{
  "input": "log_mel",
  "encoder_norm_position": "pre",
  "encoder_mlp_ratio": 4,
  "encoder_inner_norm": false,
  "encoder_shared_expert": false,
  "text_encoder_qk_norm": false,
  "gradient_noise": 0.3,
  "lr_schedule": "linear",
  "final_lr_fraction": 0
}
Rows from block 2 of the audio encoder of a small contrastive audio-text model, named by matrix and row number. Rows with one number belong to one neuron. Each number is 128 + 32 x the weight over its row's rms, rounded and kept within 0 to 255. All counts start at 0. Numbers have three digits each.
After each neuron's rows are labels from the 100 clips, of 14848, where the neuron reaches its highest value: "peak on" is the class under the peak. Only what is clearly more common there than usual is listed. The data: short pieces for a synthesised band: melody, chords, bass and drums.
# fc1: MLP up (encoder.blocks.2.mlp.fc1.weight, 1280x320), inputs 160-319
# fc2: MLP down (encoder.blocks.2.mlp.fc2.weight, 320x1280, transposed), outputs 160-319

fc1.482:144080164162134144108106128172164178185187121114109116083140102138130138129078061122106153114124085143186103161117199123147097173030121183115109109164110140116097152118101102112126141130140101131199141143127124126107123133179073106123195054171149126111143135177145153105123120127163137211095177109152136126082135147147146111128147195119082145177133128119125119112176120123089104101173085112144121111106162157162070056139097126102102089131129184109097158163110142171151183111159148
fc2.482:091093131147093157139141137124093110102171187040117136128111119159109099133134121173110183135109151175130151129130110150103109128083092126137161127107038177167120029133118142084144101159068149121146086115117050101092128104079185096120109141120171126136154153162125117084070064167150072129160108140077126159141102154139152157096138075169072141093130120121172128127160104191113151174135094125123106168176073116057130120115159116128113125161162136129145188071139125169104126172084102
peak on: G minor chord

fc1.337:154110196097087093134117086101140117125125098120165194187120161168116076159114126091127082120163127141154091139089183111142076113168108146107102157172098140125151123115117138155148128084108121114152135105083151189125060114088129122142049118105190153124083122135124139131122172097121168068152129143116112196106098091105158143093184123194110084137106134116149130150062080112116081118114123177180129124177124162115214128148170139153103112145128145153168135158114161065150115097069162
fc2.337:114117115137149044116126111120138120147158122096102183133140135163133121108129091063161105155113114124146130136121130127141198114091085130146116115102129181130042175163083091100116135119175140117133114116176180157123157078109101120102177133129098110146118132133156157074133146139116083101083129114107155134143042173105166122125125157142139169167070136131113112131156131106177187135194183122126122082163134145201133191110127149130126116140121129066095120179130161140152172118092134
peak on: F major chord

fc1.10:167135162123099125184188225078113174099105077169135107141035155201140142166137185136069101063140094144107095134141093125173139148180154167152096096195108111050124153123158186157101198139185081115129125086166130167141121116080090115129153113123149146128133200101163166109116187184140182065146134119124096103105122166119121122125111123092164130205147150079135164146129100107106110156070128212099154148147177116076196087188110158063088163192147105192105056145151145081118127112139103
fc2.10:072137102154073103130045131142124093117109103109119182089177133122086147161077132137120145138117226143104145106142123146153186176139131119176138140128097162114145116155133105153219138083147154112116174151123109110134143105121095119084132101145114232120164154167098146110167110106145110155110163133147155119116183118149114117204108114129067147179137122192126152087072146146157154092177106157101100201169109106102158146166159081115089164192117142119132130176123112182138135165158129
peak on: C minor chord

fc1.250:120119164115119116140084173091166154184109170110075140153118133106116183146169175158179129112136117147158116151138134156122155152128147212100046129152133144090108081125133143112174163117106103125144151164116110163099172123168189121140051089173131103138098079208091167132064113139157090151159118121176155128155176148116075136170124110094142148176129122157111112112085103093106124082103069128139107064092142114162149051131135144159074092144130148183110118128204163173091094116119131
fc2.250:131101156112108119124095094119064128121188092117131106125177137101163074088151096108139107201125143085154111073108162129142115101147101077084099078139096139177126085114118146107163151155089127138118137127056109153124099173127144176194160129155139156100157091121189066131103101131102117161186112099112132071151150163140119187119199157138071160159164154203090146143128066158115150085144079183169153110119097147094165104100062136138128143173155072150161189080105183070120101178126130
peak on: G minor chord; G major chord

fc1.137:113104175146170129136100179126113157105169129131094117119173076144105136146076153116134157131114126138156133066120141166147216150074081186142115111210035092153100108122131084103108087101117128164147128117170092095119080146109095121174117118187136135155104091110152110130076188168119101125159164109131138156162168150120185064131148122133128090095186088121170142184165102091149138152190102122115129132066071141108099094164162112179112100114164169073088182090137121163140098100100099
fc2.137:073122142113170157109099105104177121061199100121056105072095185157106083126132128147144117123115158155109087162149142176082149078147094188139122117115154077151075086147108057206171118103134160095184128077102140113124113102098139132145096142106153127120122124151120130152135126153111083130093082140064176167090101155085128144116190087097097185112198136137133154148124092210100160162143137115098137101125120136024084112129140140095140180118115055132165151131121169109181151163142094
peak on: D minor chord

fc1.401:151102108162114159120102065130094119158153093115126086123116112180061094145134130138169131171132089077118158191052140160130073150099181126115104165136086153161144067102140135132094138137115105080088150135142089113103101113118138032113144183138109168119134121130104113123143063123142148134175168049097127114103166106117112074142163125142159101151170152154126112120180129097102058110082153189176074064183130139122141127137103160131081130172096142117140099172147149106118083103165182
fc2.401:118088111100138162130104085070176081059122141094159119094152102132167143130144218176145119100114111096091131121131161133099137177081111131170100126112157100161151165068093135193152178099137128164120181061198130145122152075178106148070130160127180162127068141106179107166150076174177158182085122179095154121081101144164094105119122121094122125089076116122128165106157160106108129148103126094162085113173108159085113141123114110147067106153183109117115108182100113135122163172140107
peak on: no chord

fc1.638:129119126147121162083152196147067181171119091129107141123107124116101115095160126080089119103111115077130104118102157117101117158149161153154126128106188096053084119174227134088141153129117087142116127102110140145096140152125121106060158116166163136082155165174116090100131091168159119131188101164109119175113149132137134128140124106119098153166124188134084145144112044140105096092090133087116106155142098085097120100139155081139122168127156111096111104111157124131143139190142071
fc2.638:103147147185132168136139171088127106118167148115155171078132129185150109139122124107101150121135154136144106078119140123100125184141140180191203114127082127096111117171187067139129117085117166108092078122114106137071106104145123145148107180218116181187139138084131118091131151127151124129121161048118151112135134096116156094080133087076065116109159109170106156156118150169124139089152098115118162138078093119090114130126154155170130137148106117175096147130078098073183129075138119
peak on: G minor chord

fc1.296:070113086122135138115122103173125154091089117154153121102086103086144092166103159132124162107097133082165120098174112154136136119157133081129080145126168142096160150104134137096126149167173154127131082145188171163123083085145101133159139144063121117160125139189093116151168130102157123177115062136098195156068166106081104126122065144116138142172213162196120150199181132063106108117121061085120113129162118125172114091122091140136123107183118168130073120138104078154124119164006111
fc2.296:063111127113149136075124151137067105119136164111120127138146099156135130139130093142147129133076153113131064130102131158128045084141158065120114088123134100177169079124074083132139138169113066188106109161129117131090177065111113113113125139114127191120110094122176185149169124144130140161083113177130127096128092122107109178137083114165136137097163065125138171123075179137176168193149116094169086170108163156088141143136132108123119114115143154081153098149122177176078090149095141
peak on: A major chord; A minor chord

fc1.676:179113088126113173111115119166129112140123147119114136133088120220087094159124099073116159136167132111119130146137079180097134074138119057116121138096138137158172121130105135108130142092140093100155117143138104141092073103143111168106088086146085162169125128121080117116151125199123108075145183052157137138115172021137092131130075142143141163119096131160148135117122101101109117124184154110184122150129127101105092132150130127144130103181172126142055097106089191092115106151129133
fc2.676:141126057179100125159134121139106127081091092107106113112197152127127107188116141132129093188087166140139143105087145170136174122124118128083087088077127114100164092149140159132166068142129113158135095070130114124154187098124132111145114163094150140095064123165143133171120138179129135161091082098153062123138239143158107131116167176149130136161154151160100128099159150114153134148162144168198112136168155078146146167128113125153173155185123110175060131141153126122166138149133113
peak on: F minor chord

fc1.99:148162120131136164107110093128127087052120131154128147124133109135139116112098175137152116197108108156131172122145120124143080110139137116147123122065172175186099150118134204136152088128139108094175058138148155157088121089103187149069090183084138060141156135129075106126084120118128121126107101173071124134097109175150110126096101125142105096107142081119175132097145141139094114147142162131069100164143158134170102159117132155147049067149128093072109134146102127126126112102118165
fc2.99:152137148090131155138133093149094097107136090151099158096073164130155147145108080121106176088130071086145087092123122122159130102157155168142203129171146126130118116171136129085107113133139128136144082135124180128183095111108197098105093155109125116136144139208123128098129145069142194081096020130124137129112099139153153139107101159126189114099148139172121118180190154078114150159115134094159102109173146067125080114105120144115097115146114158085123167167141115096130134097120151
peak on: no chord

fc1.699:138156088104146153096117127112113104090121134197135118146135135145071128153205125154123095115156060076167206181156129130209105182117133106142113165138073112117174189144122097185061099074111110053119124083147096134141120080134146125142140136116080166082144107125075122140088132106131142148118145140077105216178142134107207115116209079131108069131142159107139121093115165131173139102146146198164162150152166112129061150172108100125192091141123149093087164161149083096140176176128170
fc2.699:176102170154152146158128119117147101103143142097189120091127115108152078154136082123109129132137117155087199069137103087098195134138135162149088028187144139117124167074124083100092183147097097141125080145070161156118090108115160146109167098117112117120121102091093144183084108135106189157093120069139149204124111107172114154149116154125129118147074124109121127164125177080179109124122133109185145141182114156132196143096135101107095146094135095142145158061153172182137109188141107
peak on: no chord

fc1.721:165104140160168127159118117121117174159122140162066139150151079160170155140121142106119090109168097138092125125111102112138117131128154104142140137143141124129146193079137110136054138093168103132162086125128144128125119151151093099121105160132096165135170074066153175203107138134127143225173128091169179134169151095097194102115095095163165090121144145128137162093129139073127142088154099151119088118121063141177094115198078135099109127115121194124097107133162103116123149088168147
fc2.721:099111050128154156142174148142173070117168145100200145137136160189094172141131141140078121080132112144148092141236134121093147155129177100152153140093127098102165111171159122119126139062125122159172171127162100124155128088183172085110104176068109188141137152130158119145103166138188127126108119136030133126121133102079127127132135143111143142147127116160060127183194119112159222140129034101099143146125091136099115100133101120134142111152157115132160133164139118158076163127142139
peak on: D# major chord

fc1.229:126166168181141158177139125134180143154092091137200113138144107102163154127122094084140093134150104118140141109104045181072101168154142106071120110084151092125074159131118169107118077140097198130182102106138106143059179100106077200129159135151157089119146109145095115210132131097061153115107159164172165081130125095174100089084078179094193130117109070101063100055126143189133162154123113127114129163088098124153146134146129146158118102134200134120105117119081139079145118137137104
fc2.229:062177117099151149152091121139109065125178130160137163100097078140121146107105159138196167141082088149100177132129173107143130178074108073105129127093139107126141138115093094106144144175160048124118130102125177089147117084150145149141142165098132136062131158134152117104085117120136172129162143119100109124037119146124173176151107147137189098167141152172203115133157146092073135127198190119127107148114121131104146129148166113082105112122139128076089094150133153179139168191094171
peak on: no chord

fc1.335:141159106120155187117162123127133067194097116140086162150120125112137174135123119126109144055103114131106063097119128166128150159165146163152108136093153155080094123089164168091181115110184124119218097120058160181148184137169139041110143054150141144104147162144119110138138091103145137129183136075140146128128078111152136186132097160134144087223125089141133103090204117119160074109134135157169130131123146090128095142061162162111136123112129153115156111131136147172217126076104142
fc2.335:163169114152123136164144140088173139177100090137119158170146095215105137149074089074069182091103088158145111127187113120105154096110060149147211107086116131147128102085129109125071135170151155123087111112155152135108122112126146061122097114130084161164168148110107157183122174139157149221089100132044123078084057146092131183140107112120126084150187133114097122146132093147134084097154097170127129203122134140112130129136121154075137145060154113097098108140111115119142164088106124
peak on: G# minor chord; G# major chord

fc1.637:167070136122150128150136159071166122121128120171181134132121101172115127116105144152094152155135106117082110079125089113117131148089145091145148108123164117135107120095135169172087121143127106100111153145125148155161151098131053104154138183169151152136155151134124132098073081142158089106163094083119155126164089098150122141173074124108097144089118173106134151146128026103069127096191052112141115042153107142070072032062108152099115118212143186171159137121151098178120112120112139
fc2.637:129104128178109126126104130110109110110050107173114096120130070175114130185123181159181136191126081087091050122135102097121071076130056128170125154100146171141149100114111185167166090111143050128135138223134062086103088165095175135156117157193059122095107137119100087135103136127145162160154107125149127094161130153202130121135125160140093107094123134128080128074194166124101067174121145172137100133098206106138170127126123073152136083156156100123107132187109159148091138102150066
peak on: F# minor chord

fc1.66:106155173107201153107135156096122129134081137153115108139102165134159126127168079108072084161126144079100118075129125181127182163140112112149149142136087137048072133047123095152088148095187166094069157075109111075196124107110102121145147148078119114153101133162116058112107149113139066116151122066091080122101136065150104127140137134070150093131161176155126078101116128112112144132087140198133123105125125101107106099120193141150153160129160135107156139136150095103131171110109154
fc2.66:113122105121150115165095151090111141123099093125093219138129117100141104086219063160174147076147089075158149169119114138105076090121123085155123125075130183177146120183149130118147100145140104121163116123146173182146165104150089201149106149078110056094144096135096096110102130085145140112095151175163131114110131187142124131128129128207119166146118086070131107124109154183140086150162121115121105155166058158145192113172163088072133074180156090059125101129166171128126123067154175
peak on: no chord

fc1.200:121120135107126107106122121120111129186163160107186131158139134122116147154130113122105094182084083162159134103129189108126090143182178137131118089134136102154142139128057058098096131130155203140153106108134062154105123165170098085104153099108130124138191186139125125113121152126110147177226116157149095124111118127154095114130154143184169143119117157113116131166108128103161151122133076199141057150118205142183089147126112135056118135105140167160130193179119141142114190135102111
fc2.200:106140130112126158152162173126095092155167116113129150193174123128115119117130126179131099103120160154061208122133123158105152103173186157133145090159132136147104070115099103088130086096127123126095086118155109087133126148082106128131085122161158097102150119150138129042113104168143089099121131143205147154078115119179128083142190178165142168175111138085098092158134081173139167124149152114108142190213055153117121133151100149159126141140032122113125159144115110149105094100143164
peak on: A# major chord; A# minor chord

fc1.289:113132100171116157086185115081149097125121091121061081107105147137233120122097200098114202097132161097111093173183107178109106105136112111124138140096097165140126144099171188084144159151174063124139082135084161127096156107097119129133162098092085181116117164181112168135158129098155186120139124109136121116163133097148110152191128134122134120120107141212161129058198127111150058090172123136076161133176109137167108149141117169131138155098119168095148113125157153162130137126139165
fc2.289:130070119111133172104124154081117105197085180090135133153145186153114139162122121108169156093164129117085181166104156123111165128076083110131158148117203118119117125165150103142081141135155129134146148065156136132094184125139143057168109176104117130142184145086120072149100123188076134173102096171118083090117155120076143081118118127116081133171082167129033107092192084152146069116125158131132078083165098140129181144158131081113163149052125118110155155120117130075156130112090098
peak on: G# minor chord

fc1.148:104113117130176146065099105159104117118121154124173171180091146144129128143152167178140089134126206151094099157125130137090099134124154126121155176110156158104124099097128105059086132167099101171153150160130135099108135169095104075105129153156175108110091161105073095139178125154121126148075082091138188138129150130103147126174087131089115169136105119082180136103155165136164164176118132103127168096161083124131076189101155102131153142112117094142167163102165117141163137087150163
fc2.148:118124116171063115140107120029125198238181097173121086113172100172144119066086139154151127131143103113146120117132110117126152098114138097127160135135126146162113065089178086132060110168142110112111151169154111121131125133100135175121121150115096124153121160066071118131111130118125115137120162169106147105180111055141111161135088149183123129163064113136102086168187184147139145105142156122073098154170089105126131099135118121092171106139141098099105165157151144120165113182090133
peak on: G# major chord

fc1.187:135130133094125138135114096128093113161121174071177118148099130107115122135196158101160146171108123128130097162195115130139058189124136101163073083140079101184201120105147141082127175165108132122138170120123130182187130107117109183142120086141117130090105155069107108140138124123137113092051146115138091103138091078080134085160123111106132164131118076100092180103129181135102101056102134130101180175109186083133165142081095144092157095174077142132143126144156106103071118192087097
fc2.187:128038160125096164127097194155112084127106169175196095112097074074157140120117076116156127091138094150062125141138087114113132128090083094124120069183141162169102102135102128118141136087130114094118097142115120155164126162124163107147149106160150166143137093132056063123132095124186185110145101111105057137107138070122108136130188087108148129155048148156144083101142120120122136107082102159195107103207108170144078160124086104126071098154165139055119121108180121127132132120123150
peak on: no chord

fc1.171:114157087141169182120107115090135037152111142203104131103075111218104121088150111186093112102091113106125104083151108137114091095166149106096146148105160140072127144122132131125115138108118096162151156116134098099161097145160163093134168112089174143102111159131130181141131138130154156145142146120114167119156112105112115074144082124153163134166095116147136131145162119188144104185161097100174101112071160077130104143073161123158148209096137143144119090109142143152191041085122102
fc2.171:153183111136150099120158149143151130155134069159088108141124126159147156155145079129094115138086155130160027109133116122104092127070154133155144123163116176163117079114117061188100072148187225131132119099134148087083121118078143040105147170176102099150170127146192094179141103128127136203133133085108097120137113114098154176122109129087128169159114136107085150181163074125119056089110144146121114104116123136130053102135115134089137107143111085131097149139174126106135100121117121
peak on: G# major chord; G# minor chord

fc1.437:141119142165111173123101071120126107142097125070160149159131142119127111124116121134078098167103190090099114098140143105127180202127131070155131119097127169098184151149151111224108145139130124138139168138099164157069144152108112131128119149112122126090133131088143155116152101139167145132074165136118096145159145111163016092107158136165121138132148177141143146104098121112136074116111144136161104167105129066165180155124144142118105147164073088141157144150112171101125100080077131
fc2.437:090095101134152064168105117130113078158187098122083086118140186153109160096157167141196142091082165127133118128163124074089125110134142092179098103085161081159143166129111129105143099116205079120141125139053142094142118075176080127134120093091103112163118128110068115095116100182037095148090103113094154138182122115151153187107088072119163104106128157168168148149066105117135137102129163202106164136167099128132171155108081143167115148159139101167138115107167118134084084169106086
peak on: C minor chord

fc1.459:124048160121157125166151087122138146149129171126150122121128161191132097119200139078106132157177120097120166173160111160118075109095108152096096178110130111105124094075122126113177162147128115148159103150168140149087088122146127156131073061119142142119164141151164175106082107151127144149112180115189105147134108129072149119137128099126103127133127184112112118130191080088070120088192113120131133090144144113204108089084163118154114076147159157146131159083122163152187148143122167
fc2.459:060107092148070079148143121115102097160192100090125141160086155143135118165144118106110105111132157133075119139151098095149107077093105130119163159108119125166136092168099104137075090117170139125148122135121156124126080132144168147148120185080140147110178137088095071105130106147112109151171153060046084153070103125076145156120152137066153158180180176142159095147227132161113128157151076181131109101130161174151152091145180061132077153159168162161089192156147121118125087173177111
peak on: F# minor chord

fc1.127:150147147141098096113146120101110087107058210122148086178129110105128156126159129152047125127150148136097136137160125155174200134123122068140151065090070157086170163121134171092104146114109107166092086098079097094081119149110126144157086051155102143112086181159114163067139096101121166141069100180097117113131186130144076067103125129139090110116175112097126112099118163114124101123085113101160170143045159099093168124138138071149103130162066115067153135108188135107137090082124108
fc2.127:142109125113164068140108184112132108154175094154142140153115107169178191032064154157174152148123129130184110162107108086121120142147152127152169092139131113114138080144160124154105135122141103149119132072078100149151140100132128130104187163129154139115150167113151098125135119168102081140094167113133115149150142100114146197082132141171147138084137150218141128156079159141146194119063126103128221107125106155090127134132082130111134137086139151104138105199083171166133116120188148
peak on: C minor chord

fc1.346:130154217142121111132150179151092185132104186155086127103174106142106148126121124138151139067139112112127107153074145131148156105180168153138099111106110122112143117138141162152119133116145176148171165167105118109128177132167112145088122117159150107114134167084149080128123244137148141149191127137171057144108149130130106143093142068087133110211149143063073119144082073129032152098158105110087122078119157113135186075103181114160110111135131097153112110103204100127132106130143059
fc2.346:088143129118148116141096147087090159071122113117159119135146139147112142047101139123141146102160141167123178124168115115125121139117124127203112127123114138107065152088208127144122135073166166087134126098115091131095113118139133097122086145182101154128149122158111135123121218094131112098142158065072151077106152166118104056146190138138161133122130104185079082175081122226112166126196143114102147162126143070084139100122126112158132173120160104187084126185133137128155170088089129
peak on: G major chord

fc1.172:136133143118154082169151081118080132166110103129151113113152130025132121078142145093071171141107138150127055098151145074165109147126130119144128151116110089172104077150166089146132170112106163125125106154092183157156136121101175148143146092078131168059112176127137117116155120161128098174101066124099102142149095152120142114086149148136111119150138115200127083140123162137122103190092082102189118111123129108159153160146107062116135054137093102150158120095099145151083075123117119
fc2.172:124156080125181110159114131101107131145136135054106098086152141180185157104123181128169151131111145148145182177132128090146084145143128067149112135136109123124065177152162120145097152068085119092144097146143088135121128105118067119118097144111157125160133095132128077145126120104122122124092109126167154148075146120102095089131143132124117178123162148187156130051129079108116173178070118090113134100098172108148163141124108128157150165125139157182133120151077161094120099126105137
peak on: F# major chord

fc1.497:121107145176141131112082115113127134180135126072167129185129181116167123144052093118086138158178080128078105156103139105150077158108132179156092051082135106066157179119125108123131090102117151184141124121161121128162072167137102085170207073117132114133094150116138084107131191115153150104131111175058118118135141099102109074050170111159156102146142084167172157151200060104105165144182073206149147156127071136103121107094158135121110190103136132148134150131120166080083108132173097
fc2.497:146193085150175154137149176138131148093157133170099091181210087151117116070110091111137084152190090168167099159113194090158204150104147061131124119149138144138112123168119130147154198191168057064096097146147132099113101080085125126116078067145185158163118138116122120099107115074137160149112125114124157136125085077088142147141132099084102163164106142156175130181105128135161077172091161114165157081121138083066095111170107117156097181147085095141146115130137100116120143140111118
peak on: F# minor chord

fc1.760:076121179119215140167119122134173180097104151141139165175110102151175136122087121131107131079124148143107102125179078142154090118110151090091211143135116172137110067127110090161161136167123166141091087179129173123134139111133107094119136168092160122092130172166104129096195152169135116101176158121106149122203110166170189177124126170068130092104131082107187111182135141089106157139147100054148105086073165151115134109149125132174137114158131140142183150071084086186153038115134167
fc2.760:122112097169116117172137133099135099103173092118096096124129148128118096150156077132083157154102130128205137197123070094139172033089070143142158091132126115104143170154137098119112156137130096134163119151187114150082124127128128191217111181153123133112070104109111133179138161095143066094071096155134129127114118164173180163106139102140108151100164137203129123117156163123179157124148193114135177081165168152207138109078144139128129191088133160073115168132117076126140145147169150
peak on: C# major chord

fc1.163:100088138159106125095136086104070079149110108141131212105082109145146207096141107144163076038117130138064137082145143128146134139144116102122175095144181088113073149154099154125093137119153113147160085164129174119209117132168121092094107200109123082194137149142082063128163095142091153165133123132059182103172131154131114081122079104157151125130121112077178122178185083068109084102142141133136118119114067200145110194126203174134108184138085102089094133132133142158198116113141050
fc2.163:149170161171161101093129161100141131120143072142103135164130089150119165115150151158135211166168117141131092116129095070123093123123081174138124121110086171138073129142175185108105195185156118168169095110137077182108174152155139170066195071166095141086149136089144140117131147132108159181095101162119159179119108147133091109130093110141091117181136101084158114166119111135116099119124187106119145103163104141109148136179121155123179136092149118168145136085127062175124118119026154
peak on: A minor chord

fc1.674:095148110111107187130177128173134174130166193080160078109153079144126153105091083149123120094086066135134101097090183117130101141148188138115137087139133136074120114138154166112112191079096076106210153067149183112109165158113133144135087183127105129111170112151149163116161159094141128146191095109162177146159085189147148120173099109127117141164108068087103108166093090148097132137130089130139034145123075102178112144156242086131101171106073126160069159114138123121146167131140130
fc2.674:151136138048141107097138157112086139131080090121167135119162123156101147135124126151121105143134128146121138083173149114149154150109081142125116155146086137107118060151119103129169126120171121130136105071179121114134141085169127151127080195157128142141053124148171163155086095119115109133153146141106163145166108150142057162121129164125176154120144145151152051124119123187105154082128141118185117174101103079096092105121064122150106129168138121104197206112177147119122159180089121
peak on: G major chord

fc1.111:144126184125109106113168172180134113108142143129185125168087159099085100128085104117152090092137124136142125190102163104190144146106131080161132162125124150100128197145096125119176127183102087172154076138096149170177105143058116117155140144079178167098123124201160115084163133144077131111159090160129119111116179083128139215113184122134119108148134163097131200151142175161108159130172131147154126164159125100092173174150093104158104143110069093115193101114095192095035122137072155
fc2.111:128095145096155048103103129158053218153152113101132096140134117182137191136155126133121124154074106085146132081135139096138151121107137150113130151141100102082131134183079162152126118092184116128139081135131148194123066136144174165106113099115164146161183128164179127130165173101159100127075145122108133164112080171131142130170138151158096184145125106085135204158107193106137093092097161121145092094118130206133145149127069177126098064091183181138149061189144192165177135134112095
peak on: B minor chord

fc1.442:142077105155130147149161111101133183121134155119153173087071136167065101123084131151129110153117132116175164153186121145035094177162062138181126149179103184087149112113161163110106146090077085147059118116165177141165101106080166127109090129088100128148171185152131128146083101104138107109150149075131156141136058104146190139147082080144134139104211163156082108084167136154168185108112091162148091152117149094093114132049117144090153102121130159125114117168162110102049183134098089
fc2.442:110094163161163128153126142122112162143143139125142122132138192127164106089139118168075153173136140093056115104184115144125138116086111180144146184103142207152151087102117112190088115134123108106131127096133063146145152145137062129187140119126077107151149143129077144106095189128147148155087120166047091074156166151118157146091131131129098155122152166136170097147117118112143141134139108091040212171072156127146122102051150125138157152120118100082118134181144137098160116168117169
peak on: G minor chord

fc1.613:099121149128150171135055089154154157174099114110142169139156103089132148182151140133096107148114165140098124168151064188058090127172111098144134177187119152068140112127127122153165136121112127199078133193165126204127131103092097088091175124087161174127066175124083118099201074124124110087164110092106112102184051108112133126133132136160185106161197149120148147152092118072141151165172095138154146162148138112124185146121132141165125120103090156136147143146104084176140085053091141
fc2.613:148163098107110081148090128107152144103132089147132153210127145147087154123127097117124190084149139120148145180099079125127133069143076165119123056127164124157123135156169173088150149123164112177139129199148098145072097082105104170168156154103141148119115116145088181106106118143086086174114163119073154177163131085114102162097095111114107156131126099142131122098159101120160074090083175138200136141138107111169159093156094152143148149155207148181082134120143079086114153174124102
peak on: D# major chord

fc1.218:142142149142136158112167181119117167083076148173128165108115123152145139079129122200124104156092085125095110146132140124120160131068163114122118161120112141075102152098200147100111111077158093082178137142123157037151066137132116095139145068095174124142167099170086134102088176129121111146157111192118128124104147104139097067140103101078128154166141163105092090161127094177114138100156061144126086129091147033163102154085139116121106145129052143124097100169145116117071159148130070
fc2.218:156168143104117104112173187095194126121139115146088140173139121141157103135124130106087078088086086152141125114084163101111185157167077202125142079126142111099126016105133086167100136102134100116119140095146146142113144087129134157092148135217100136127141103175144140119103102080159111134126137124172137071174121142114104064125137164126104180140164057194105138141114164192107114095150095146119176148118175198122121129094161142168095140142109075070127144122172111097138148148127127
peak on: G major chord

fc1.455:153157117142093104133130086157127173101167214104075185128161101136163116146094137098169124110147144113179115157101141086165105125109150179129108130124128069156082090107088167127149163114144117156134111145110144165121088151188079038154192148123186139113157155179112168104178148135158109165118186125177111119134123121069131071143113121203164171118160086154133120202157110082163166124120075122164111083141198111157084077180158123156124123104164112119111128147089113123103169120159141
fc2.455:171116099110109172142137087197120154150160103130148113194132111111076088116138135156143140171177127146148159056094141117123163139151151114136109102108118123190158105177082144122105144108148134128145131097171104096097094142122146111062150095126152141093136089174134137153090142147048125189110100118053156064077106063150095148144125099145136122149194114107127175079149072171117098127082157122123143113141182081115143159119125147108148097159111157146159191104134132109121161192160162
peak on: A# major chord

fc1.415:132176141129134138151142119148165127081135129115049151090088135130081106200089128126082097082149133124151169158145170115069070109096113167126089121131153118164129128113084129103125163134072186197173117073107142141130179115154098076110119100156155159165046120129174159139069114121152158140105092099154133098104135122153112111097159151149105141132113103170107120175104143156116110122171148072103098098134188130141115176143159127138242161124095163117088198132049130144095113166109143
fc2.415:040083115149145145130154125130141054111095153108145166159059144150066127118095095118112146099114136148181149140139146107142121119087143119115177074058124128097133102133167120117150073134113126137120070092135147058132115089140129136191149152142177120150188179106110078120116105123142158168140114174092128084167111127135107103142115127136120106105115088098132128109139132149212113137162115133110162038162116119152134144102162140080160182125084172133151173085100133133067125128139086
peak on: A# major chord

fc1.8:158084147134130120106117103072196124137159168159078099105151112099142080109126118112169168145144109108137109125102192073066125125123095162159056150131098123134091106118102117112166158164158133121126132131114076129098092124156156147173191119169135155177147122224125135107085089158112145134114179125143126136129154161117117086111132152089116166143157129063124140132150132132097110123110097164143105110075143166113074099134192129155082080128128151201095153113129129174184111141144158
fc2.8:119082184093096158154151128139126164136158159120090132135091072111081119134187119166111184143170084149134174108125152148160183101104055139162119077146137151125155111129147127153090125099109112128094124150135146089119106158135139126193169137166216142194181087151122139171108082125105049104145137136074092111126116123094163157140106130144152175122233107114129094107124106170142129155118094137157124079133121112120080096146132094167150145142186162125112166129159133094116096173127110
peak on: G minor chord

fc1.202:142169091197120088138090075099142169146105091142117095175084071158109098138188200142101134219120166119076115142134099074107115156153154085115094108155105131086118142128141121104126184123097129121106153075138112117100167099141117139079099178112158138126126156150040127141228112107149141102055080106102096126128163125165075128165149114200144172128162198150149150103158102158170075116068124136116159106171119134100066167107125126146090177159130087116131158125113132148109118028111127
fc2.202:131155171123122139164165143080123113139117078094192073160097165147097108085119151174161197156126117156165120106113100147119102087092091155078194172111153104111114103208063087131115169072159088128117107107176138096068120113157099132114085128069135147147106160162068169148142120095140076148141098153096225102189134103168162124131165103078100148141094134168090132093095100118138148074181144151120185117159132095154171149100119112111160125123085136172184151115190113093120095133132097
peak on: F major chord